Weights of a small image classifier.
Model: 1.74M parameters, 24-pixel images, arch convnext_v2, norm layernorm, activation squared_relu, patch size [2, 2], layers 8, width 160.
Rows from block 5 of a small image classifier, named by matrix and row number. Rows with one number belong to one neuron. Each number is 200 + 20 x the weight over its row's rms, rounded and kept within 0 to 999. All counts start at 0.
After each neuron's rows are labels from the 100 images, of 14848, where the neuron reaches its highest value: "lies over" is the class under the peak. Only what is clearly more common there than usual is listed. The data: rendered scenes of coloured solids on a plain floor. In brackets: how many of the 100.
# fc1: MLP up (model.blocks.5.mlp.fc1.weight, 640x160), inputs 0-79
# fc2: MLP down (model.blocks.5.mlp.fc2.weight, 160x640, transposed), outputs 0-79

fc1.59,216,175,223,169,194,194,198,178,203,227,187,226,211,206,207,219,180,187,174,161,219,220,216,192,205,228,191,205,231,157,197,178,228,223,178,176,204,177,221,207,211,225,206,189,195,184,196,199,208,222,220,195,241,209,195,167,183,218,235,168,192,220,205,204,191,232,208,214,234,187,195,146,177,193,197,210,187,171,164,222
fc2.59,241,239,205,205,189,185,219,193,200,197,161,177,232,194,194,220,199,189,209,161,199,256,215,231,227,217,202,210,218,236,193,221,213,188,193,185,196,191,209,240,231,233,220,170,206,237,168,192,193,214,189,202,218,198,229,174,196,207,198,203,201,216,181,202,176,191,195,213,199,189,184,200,209,243,196,186,181,240,210,197
lies over: egg (25)

fc1.297,185,194,187,214,202,206,201,202,218,180,220,225,206,225,210,189,221,153,211,195,229,192,193,215,208,209,191,207,176,159,197,156,210,175,224,190,203,209,223,176,206,191,214,189,160,227,164,212,250,201,198,155,219,221,195,186,236,208,214,194,217,217,209,230,203,160,228,209,236,172,206,155,231,193,213,192,209,188,184,174
fc2.297,165,188,214,200,193,219,223,162,183,193,195,148,231,217,191,190,201,189,196,243,181,233,186,167,196,192,176,221,230,192,211,192,196,200,207,201,191,189,192,205,229,220,191,210,186,173,206,182,207,216,203,203,168,196,202,208,189,234,148,215,203,225,221,204,215,189,217,181,239,168,176,199,199,204,185,214,203,144,201,191
lies over: cylinder (86)

fc1.201,215,184,204,206,206,207,190,175,204,224,180,221,225,228,219,223,214,209,218,212,190,196,210,217,198,226,169,199,182,164,217,154,219,204,178,178,200,163,223,188,211,202,222,198,146,227,172,201,202,209,191,160,233,200,229,191,165,202,207,218,201,243,217,210,197,217,212,226,223,203,253,174,195,215,208,197,184,183,200,196
fc2.201,217,215,225,177,189,194,214,203,198,184,141,170,230,171,198,233,224,205,248,167,189,227,214,224,211,163,209,189,217,190,216,190,219,203,198,212,189,214,176,194,216,208,190,210,165,208,211,204,192,186,214,188,180,148,192,162,233,195,204,176,192,208,200,187,198,172,188,208,202,179,219,211,218,216,203,190,167,206,235,210
lies over: egg (95)

fc1.561,223,175,216,191,192,191,216,202,217,215,180,229,216,224,214,184,211,181,188,182,209,187,199,191,181,222,184,199,229,201,146,189,226,229,173,197,202,193,176,195,230,211,200,203,157,251,191,192,194,165,200,162,232,193,210,196,162,197,233,181,196,176,221,224,218,227,184,238,207,211,198,209,251,199,236,197,145,190,178,235
fc2.561,242,219,203,199,193,190,212,199,203,214,205,221,192,207,189,183,201,199,239,181,177,206,196,209,207,163,204,203,194,211,162,153,236,204,215,189,190,198,179,230,151,153,194,216,225,221,176,211,192,175,202,194,178,238,203,204,202,190,241,224,217,178,162,195,180,214,213,222,186,213,197,189,223,201,158,207,205,178,188,191
lies over: hexagonal prism (60); dodecahedron (28)

fc1.537,228,179,191,221,219,191,194,203,198,219,190,237,192,226,211,192,206,176,222,172,234,181,220,166,185,208,201,214,211,171,173,180,203,242,197,191,197,216,184,199,194,201,223,185,163,207,196,204,236,176,233,159,231,177,192,206,205,177,217,157,209,164,228,220,201,205,194,233,253,169,219,196,232,198,221,200,176,169,196,188
fc2.537,217,171,217,213,162,227,208,226,177,217,223,201,209,216,173,170,163,167,205,243,196,203,175,201,216,193,210,187,197,202,211,218,211,238,228,173,201,221,185,196,207,208,157,196,208,187,209,201,196,188,204,176,209,165,211,214,190,226,204,178,215,218,182,162,222,203,182,191,195,220,190,202,213,197,182,231,190,205,195,207
lies over: hexagonal prism (87)

fc1.613,223,194,193,205,227,216,185,228,217,212,190,200,198,204,222,187,199,195,215,219,192,181,217,193,172,194,188,213,211,179,195,228,185,234,210,193,214,224,223,176,192,219,196,209,120,230,219,210,211,174,203,212,236,233,205,191,180,189,180,217,183,217,227,206,199,205,212,222,243,169,239,201,233,183,179,179,185,180,198,182
fc2.613,202,203,170,192,207,192,212,203,202,169,170,172,209,225,213,192,186,171,231,177,219,199,213,237,173,228,187,161,181,183,205,206,164,202,207,222,220,213,169,194,200,191,219,220,151,166,201,182,189,182,205,214,179,189,209,200,190,199,230,207,207,203,234,226,198,191,202,165,214,198,200,197,208,201,239,213,164,205,230,208
lies over: egg (44)

fc1.283,213,179,192,201,240,173,197,202,197,203,171,218,187,242,217,208,203,237,220,220,178,207,169,217,214,215,175,175,218,173,208,182,195,180,202,169,178,182,260,197,188,235,224,188,153,201,198,201,207,225,190,194,247,192,180,157,175,182,213,194,186,213,209,209,205,192,219,210,195,211,248,175,191,183,211,200,159,153,197,196
fc2.283,228,210,214,182,197,200,212,220,193,189,136,180,202,182,196,218,210,198,212,156,191,213,197,234,233,173,229,170,209,184,224,200,196,211,215,191,199,229,193,202,187,212,201,194,141,196,205,205,206,184,190,208,206,162,185,163,230,194,214,187,213,222,210,174,197,183,210,218,181,197,208,202,198,206,216,199,174,230,229,202
lies over: egg (80)

fc1.344,194,195,198,210,213,187,223,194,197,179,202,213,172,197,221,199,203,173,221,182,218,211,177,204,212,200,196,187,171,199,206,161,201,164,208,198,185,194,217,199,223,179,221,210,197,208,168,228,223,200,245,177,219,187,180,222,197,188,179,216,224,207,182,215,192,176,207,199,225,196,267,198,238,207,224,194,164,201,204,185
fc2.344,214,196,231,193,200,243,202,199,184,210,183,188,208,190,205,203,211,202,202,241,215,211,184,175,205,175,216,258,231,192,211,200,198,222,217,172,210,203,212,210,214,208,219,176,237,209,230,195,202,184,177,179,195,193,197,209,185,202,174,199,192,220,165,134,224,196,199,204,162,219,189,201,181,181,202,213,212,182,186,224
lies over: cylinder (56)

fc1.245,174,204,226,203,236,199,194,180,180,254,233,204,204,225,200,218,204,194,202,237,233,241,200,197,200,223,219,202,209,193,205,197,194,199,178,180,180,228,223,211,212,172,212,216,242,176,236,194,196,222,202,150,168,225,214,213,163,168,202,163,198,176,189,226,226,180,202,180,189,215,192,215,198,213,227,202,199,210,221,179
fc2.245,170,185,168,214,224,243,173,198,196,216,213,181,201,205,203,209,177,202,215,196,188,191,201,193,182,251,199,201,201,221,208,181,177,193,196,208,225,187,219,202,171,208,209,201,201,202,194,205,178,192,224,210,189,196,178,177,183,179,230,199,211,204,198,185,200,184,192,193,180,256,200,193,202,182,273,195,219,202,195,196
lies over: spring (43)

fc1.180,199,202,187,198,208,206,197,202,203,201,207,210,181,221,210,163,218,213,203,183,210,196,183,227,203,215,183,180,197,182,206,128,200,218,192,187,181,150,228,186,195,231,202,207,201,253,177,220,192,237,213,177,233,178,196,172,188,183,229,205,194,219,202,219,216,202,228,241,224,194,258,194,239,185,190,184,187,193,176,193
fc2.180,229,195,222,189,215,208,204,196,222,223,151,167,217,215,210,224,213,199,212,173,186,213,230,218,202,190,207,154,202,193,206,205,209,190,182,207,179,211,176,183,220,232,217,207,199,204,225,180,204,200,197,209,229,175,202,175,215,218,191,208,193,224,184,209,215,165,197,219,173,228,182,193,226,201,205,218,172,234,229,217
lies over: egg (87)

fc1.334,183,203,201,218,205,201,208,186,222,248,216,215,188,214,205,191,215,219,229,225,208,235,195,202,216,202,184,209,222,207,184,169,210,206,160,188,192,205,219,210,229,189,207,187,199,214,218,197,211,231,189,152,174,221,208,191,181,177,237,165,196,191,191,228,227,203,238,180,197,238,191,165,204,233,222,200,185,168,183,226
fc2.334,147,149,172,198,195,207,197,185,208,211,222,172,189,151,193,222,213,198,208,217,208,171,184,162,177,230,198,214,184,212,208,177,194,205,182,215,203,196,187,158,174,198,211,230,198,213,168,239,190,203,211,218,179,158,201,202,194,185,258,184,194,213,214,192,195,191,188,191,188,197,193,194,187,194,218,165,207,200,165,222
lies over: spring (64)

fc1.527,204,178,207,219,170,216,175,201,190,162,206,208,208,229,214,194,214,157,225,214,230,176,202,198,196,228,209,204,215,185,205,231,217,208,220,195,225,210,201,224,195,211,198,192,131,198,210,180,218,169,182,195,206,220,190,188,203,187,194,184,206,214,212,194,168,185,212,204,236,203,192,184,194,178,164,220,189,195,226,196
fc2.527,182,155,192,190,212,229,215,193,186,181,195,185,199,255,196,163,200,170,194,203,209,184,196,224,190,206,198,186,205,188,214,201,179,177,199,198,206,209,186,173,197,217,227,237,150,178,198,180,196,225,201,232,182,207,196,187,181,215,184,219,204,213,233,250,184,183,178,172,244,178,193,212,206,193,191,191,190,191,182,202
lies over: cylinder (48)

fc1.61,204,195,218,224,189,188,215,201,218,206,192,230,187,228,192,217,198,192,204,220,209,199,190,192,211,218,185,210,225,166,168,174,197,201,169,196,194,205,212,226,226,174,185,180,170,207,214,197,228,172,182,198,228,190,189,204,212,214,219,170,188,217,209,242,222,192,196,217,206,213,194,188,246,217,225,194,190,197,166,231
fc2.61,193,185,205,225,189,190,194,219,191,180,245,259,196,185,198,175,170,194,192,274,191,209,198,219,209,196,215,189,177,201,177,217,209,220,210,147,201,201,142,208,180,185,207,182,198,197,234,207,214,179,190,184,211,174,208,215,211,192,225,163,197,186,187,192,201,194,188,201,201,193,195,217,184,202,159,206,208,196,184,212
lies over: hexagonal prism (60)

fc1.141,178,211,203,213,206,227,163,215,209,180,210,204,206,228,211,177,206,198,225,182,203,203,178,195,205,215,185,222,219,184,216,210,183,199,203,195,187,218,242,210,167,232,198,185,190,190,204,188,227,224,179,206,203,213,229,161,217,208,196,174,224,215,252,234,207,220,225,195,214,204,242,174,185,229,173,187,207,181,191,197
fc2.141,210,190,178,196,247,193,228,157,190,193,216,162,187,238,203,208,207,180,186,230,205,220,180,221,219,196,170,185,197,208,191,155,170,210,210,184,211,190,167,206,181,185,224,159,205,202,194,191,211,202,181,194,166,207,217,198,206,202,169,219,178,189,198,232,204,196,205,207,216,180,212,181,228,174,206,193,199,142,171,187
lies over: cylinder (32)

fc1.186,181,209,186,205,168,205,206,242,213,207,204,228,231,225,214,181,170,159,202,198,203,167,232,184,192,188,209,218,219,185,200,172,234,215,172,186,185,186,196,170,211,221,202,189,194,208,195,197,219,188,218,206,201,225,198,215,217,239,202,178,238,196,208,228,202,192,177,231,230,179,231,129,218,188,174,189,209,194,172,202
fc2.186,230,215,190,195,163,180,186,225,210,230,200,208,216,221,191,188,175,208,203,199,206,199,200,188,241,179,221,160,224,189,198,201,195,192,182,174,195,214,219,213,192,192,171,190,232,184,216,202,218,194,213,185,212,216,184,197,214,216,182,200,244,236,210,208,186,208,199,223,172,219,192,164,208,188,185,214,233,185,218,194
lies over: cylinder (39)

fc1.309,207,188,200,192,188,203,202,209,200,210,206,222,225,210,218,204,180,181,208,191,168,208,203,185,175,198,177,210,191,177,189,209,202,186,246,187,202,183,217,187,197,159,204,185,151,207,210,195,236,165,208,189,231,200,199,204,196,184,234,196,171,200,231,198,185,208,199,178,225,221,229,172,246,170,223,200,164,196,165,220
fc2.309,226,188,190,175,215,243,203,203,198,213,238,140,206,210,196,194,202,181,227,170,231,219,201,242,197,191,237,210,208,186,195,186,176,187,220,195,196,190,209,207,177,175,213,228,169,196,212,175,219,191,196,214,174,181,205,194,210,202,214,172,225,226,207,229,200,195,196,189,216,191,207,190,178,211,227,193,185,174,170,187
lies over: hexagonal prism (26)

fc1.242,220,218,212,213,200,212,208,183,215,255,190,220,215,213,195,168,175,198,203,219,230,193,190,207,158,217,186,214,210,199,195,201,205,225,185,165,197,210,198,221,209,250,211,201,164,225,169,186,206,192,249,186,236,188,201,186,162,224,216,195,217,216,223,205,183,235,221,200,238,228,220,177,204,195,190,198,169,172,206,217
fc2.242,197,188,206,188,215,208,213,182,184,218,172,192,221,167,200,209,209,215,244,192,178,187,179,206,213,183,186,225,242,216,196,208,205,217,208,214,201,179,187,185,195,189,220,228,209,203,159,218,176,197,243,156,184,183,214,238,217,182,213,187,186,188,226,184,154,212,207,178,203,217,214,175,208,247,188,195,189,181,203,189
lies over: egg (61)

fc1.43,177,204,203,218,226,201,176,189,191,233,256,217,208,229,217,200,193,182,221,217,233,202,186,205,206,241,200,200,219,180,190,183,198,210,195,174,191,188,245,212,217,159,207,169,200,198,224,197,217,217,210,167,188,222,189,195,202,190,220,153,223,177,221,209,184,195,249,193,171,223,229,195,186,217,212,183,203,177,187,187
fc2.43,166,193,191,198,192,176,189,201,174,197,199,173,202,212,188,228,208,180,195,176,186,154,204,228,175,227,167,169,213,222,211,191,217,198,186,228,211,221,179,184,176,230,169,245,200,171,174,202,172,204,208,214,180,212,177,213,167,217,222,212,210,200,225,185,185,183,183,193,218,178,201,195,219,208,162,193,170,211,196,207
lies over: spring (74)